From a checkpoint of a small sound classifier.
Model: 8.32M parameters, log mel input, norm batchnorm, activation silu, depths [2, 2, 5, 2], widths [128, 256, 512, 1024].
Rows from block 7 of a small sound classifier, named by matrix and row number. Rows with one number belong to one channel. Each number is 500 + 40 x the weight over its row's rms, rounded and kept within 0 to 999. All counts start at 0. Numbers have three digits each.
Before each channel's rows are labels from the 100 clips, of 14976, where the channel reaches its highest value: "strongest on" is what is common among them; "peak in band" is the frequency band that holds the peak. Only what is clearly more common there than usual is listed. The data: simulated sounds of rotating machines with and without faults. In brackets: how many of the 100.
# r30: branch 2 reduce pointwise conv (model.blocks.7.r3.0.weight, 128x512x1x1), inputs 86-171
# b30: branch 2 3x3 conv (model.blocks.7.b3.0.weight, 192x128x3x3, transposed, each kernel summed), outputs 96-191

strongest on: state: normal (96); text has "fault" (96); pump (87)
peak in band: 500 to 1000 Hz (100)
r30.53:466549440492493529504457507462426468471516474440425527415517472438543475577433458500433511578433431511446512579449497443469482536485502509572454532614516528441488485508454464504476505503451528454567477546462518542343493530468499445477478556572498472491485583
b30.53:480508521481483432496535514474507487462546503455551492406478427448415519496501367457548540543488476567484488549470521439487459540559552505609536476476592527481514476446450572503516479524503517539470499467483505487468565570464470436463463476486485615460516533560486507478494544465573516524

strongest on: state: faulty (100); rattle (91); squeal (32)
peak in band: 2000 to 4000 Hz (65)
r30.101:523477487521483498525487497458454532480422446500489502545513475433536486531492520567520489507494442492492523518560486466511457535480529485485468479521473541547442477544576538457484543496535470515524491459510506555483460403514456449540433509509475523437506465
b30.101:543489521480447484476481504500515562559479437474517557490528578541498502529521497455430468508502450524485539432459565499485537490444520520433424479559515505511491517545563520496424496496590521509516475468516502472550504505511504593504497521507546438504516448509526512486441519547540487531

strongest on: state: faulty (100); squeal (59); rattle (46)
peak in band: 2000 to 4000 Hz (80)
r30.32:407548463508544421490486486493471465547562539508506490510461456472498579539505657479435461488470524492407433470474445481439550587472510469470581461479488499547491498478499513506422563420447487445554459457512507512521417495500526497494533479511462412539499545
b30.32:435438494502508563466542486455461463404487533474503471491434494482496480475473474481521487496429435506486466577464452601452490489467508460514480496525491556427433500441433479468459486465421504431477515541463487491497463429545444423468556504489443461486454448486485516457497490509496430447

strongest on: state: faulty (100); rattle (86); squeal (42); bearing knock (36)
peak in band: 2000 to 4000 Hz (85)
r30.125:487525499458502479510480504502498509530480501521483506545531491451543474545442462521480462488512440495492542578463529474492506494474525496470457497500538461493483474476563504447441591458527438507522534470520446517469499476533518503522522468421513528522470490
b30.125:537483541429480457417520449499490560555533435488498546542538525562494488506492523467452456480495484536486486465465544456459528492481539558503413550520574478473516469485464522543418481489471524484494481457510573464475544474497493534497497500488559405489533440497550506446457495552521488501

strongest on: state: faulty (100); rattle (71); squeal (53); bearing knock (40)
peak in band: 2000 to 4000 Hz (90)
r30.20:557434523475515476508519520488545540487478523548558499495524515544503435509468392489434467480481479496500454513505534449499545503495499513509441494454470497549494516495540476426510579427480467528546515467514479523552531461483528494486469468479506527492528510
b30.20:509494446496495546448535471567484596515501446447509536518556504578465506566464475465450419507528512502490539459461466479441554507447528536552416530540558426450460499499554483496444504524496563490472507493482563440490513521499539520470514488491570442540488462447558528488432518531495493480

strongest on: state: normal (95); electric motor (64)
peak in band: 2000 to 4000 Hz (67)
r30.115:497437554517498461510478486419553563467479455491491555531478590498465499496547493546531535494508563510496549534534430401518482549457510461521482459519483531504472498557459516538508437502503536516514528518514602445510498498541453494535487546584440446464496550
b30.115:496531405467498489515557462508579492516503543376457595482498514502476528506477462469495483403535473553435499522502492514479453474520548477571576473488464549537450434433459525556570517513560454487472584501447463464494552504522498523453482468530466493512497535521502499559472468489508489495

strongest on: state: normal (98); text has "fault" (98); pump (78)
peak in band: 500 to 1000 Hz (100)
r30.49:441552447465499444533425477484511482525476540472436572474501496429564477539533433552501486512504426504444588528519486439487534503471476519560470568546545589484503515476446396456475429506511532508530500574474521513409508542434466430511500523529500469423455520
b30.49:439571467455436479525455448456525464508526516398467486452509464443437521518497433499499515467533486539429517483433532422493431459477498481619514461401522462451484505464449527498517505522463446512454562473431459469471537540461462420495496531468448518460537539530475498471494493493626458513

strongest on: state: faulty (100); rattle (64); squeal (55); bearing knock (38)
peak in band: 2000 to 4000 Hz (97)
r30.24:512457457504480501529467497464544458499429541561526479527484513510479466514491434570483520463457484467531493571498513518518527514495560482456485448498492523523496511484545505449488549431486503497510509524556467544550509461493550472533444507446526512435530488
b30.24:490476494454470461469481469486510556487510451468500470501538557535488516514483529465442437502464481494548537469468482454453549466454562545570405511517597525471511484503455523525422476575505491476477532504520563473474535496448486499510505449479594429502512441472537535506476499552533495480

strongest on: state: faulty (100); rattle (97); turbine (56)
peak in band: 4000 to 8000 Hz (56)
r30.69:440551421487491472536493507485457490496440449451415523564481538480564480489475450505528481498461486471499516461503520548473541468447467509522504461433537483465487506530490465481413517470498534459480501501499527488434435501469527504512480478460429448495480497
b30.69:492530529511491407534449458483476462431470479515492529514511537457447469443453467468513502440503440504504465446510475402488507464527531511590501464447508362497507478473517460497437502457469470552527486525487464458441522574466496492482467520536476470461500580538472476485499552569513497502

strongest on: state: faulty (100); squeal (81); conveyor (38)
peak in band: 2000 to 4000 Hz (60); 1000 to 2000 Hz (40)
r30.57:528539451504551522555471485615398449530548513545567524498521477450479536507492580515544457537471428516563496557490493541497481485484482543524424492503438532430469467485443462484499534466482466466511411502530520489397468459513441621535440491528429464550497488
b30.57:466415513534448466495442480549434514471446527460493484516420497510490461505459466462592494492487533474578475552559484533559500524471450469439523477471531501443564579491479476519555486450447472520466435510534536505481508476512505487569522405498530514458465508414586505514491490510400458473

strongest on: rattle (58); electric motor (40); machine: turbine (37)
peak in band: 2000 to 4000 Hz (58)
r30.103:467463449519434441536462490498478487477450474448445522572514476475540523515536530557443504496458506495530526464493496504442445474523510493475475518513488469558509509572485492538482478535462479430523488517508547474519481392504483457535476476462512477461495503
b30.103:508503488504532462520481521499542497465452530476484515465538487448430531503488528446520498470524545501492536492505503488514466554540508476524574500457508528506469387506586514529542515508537438477525472571506483449516502524441490535436459511539471501482488558565469491603439492514563561481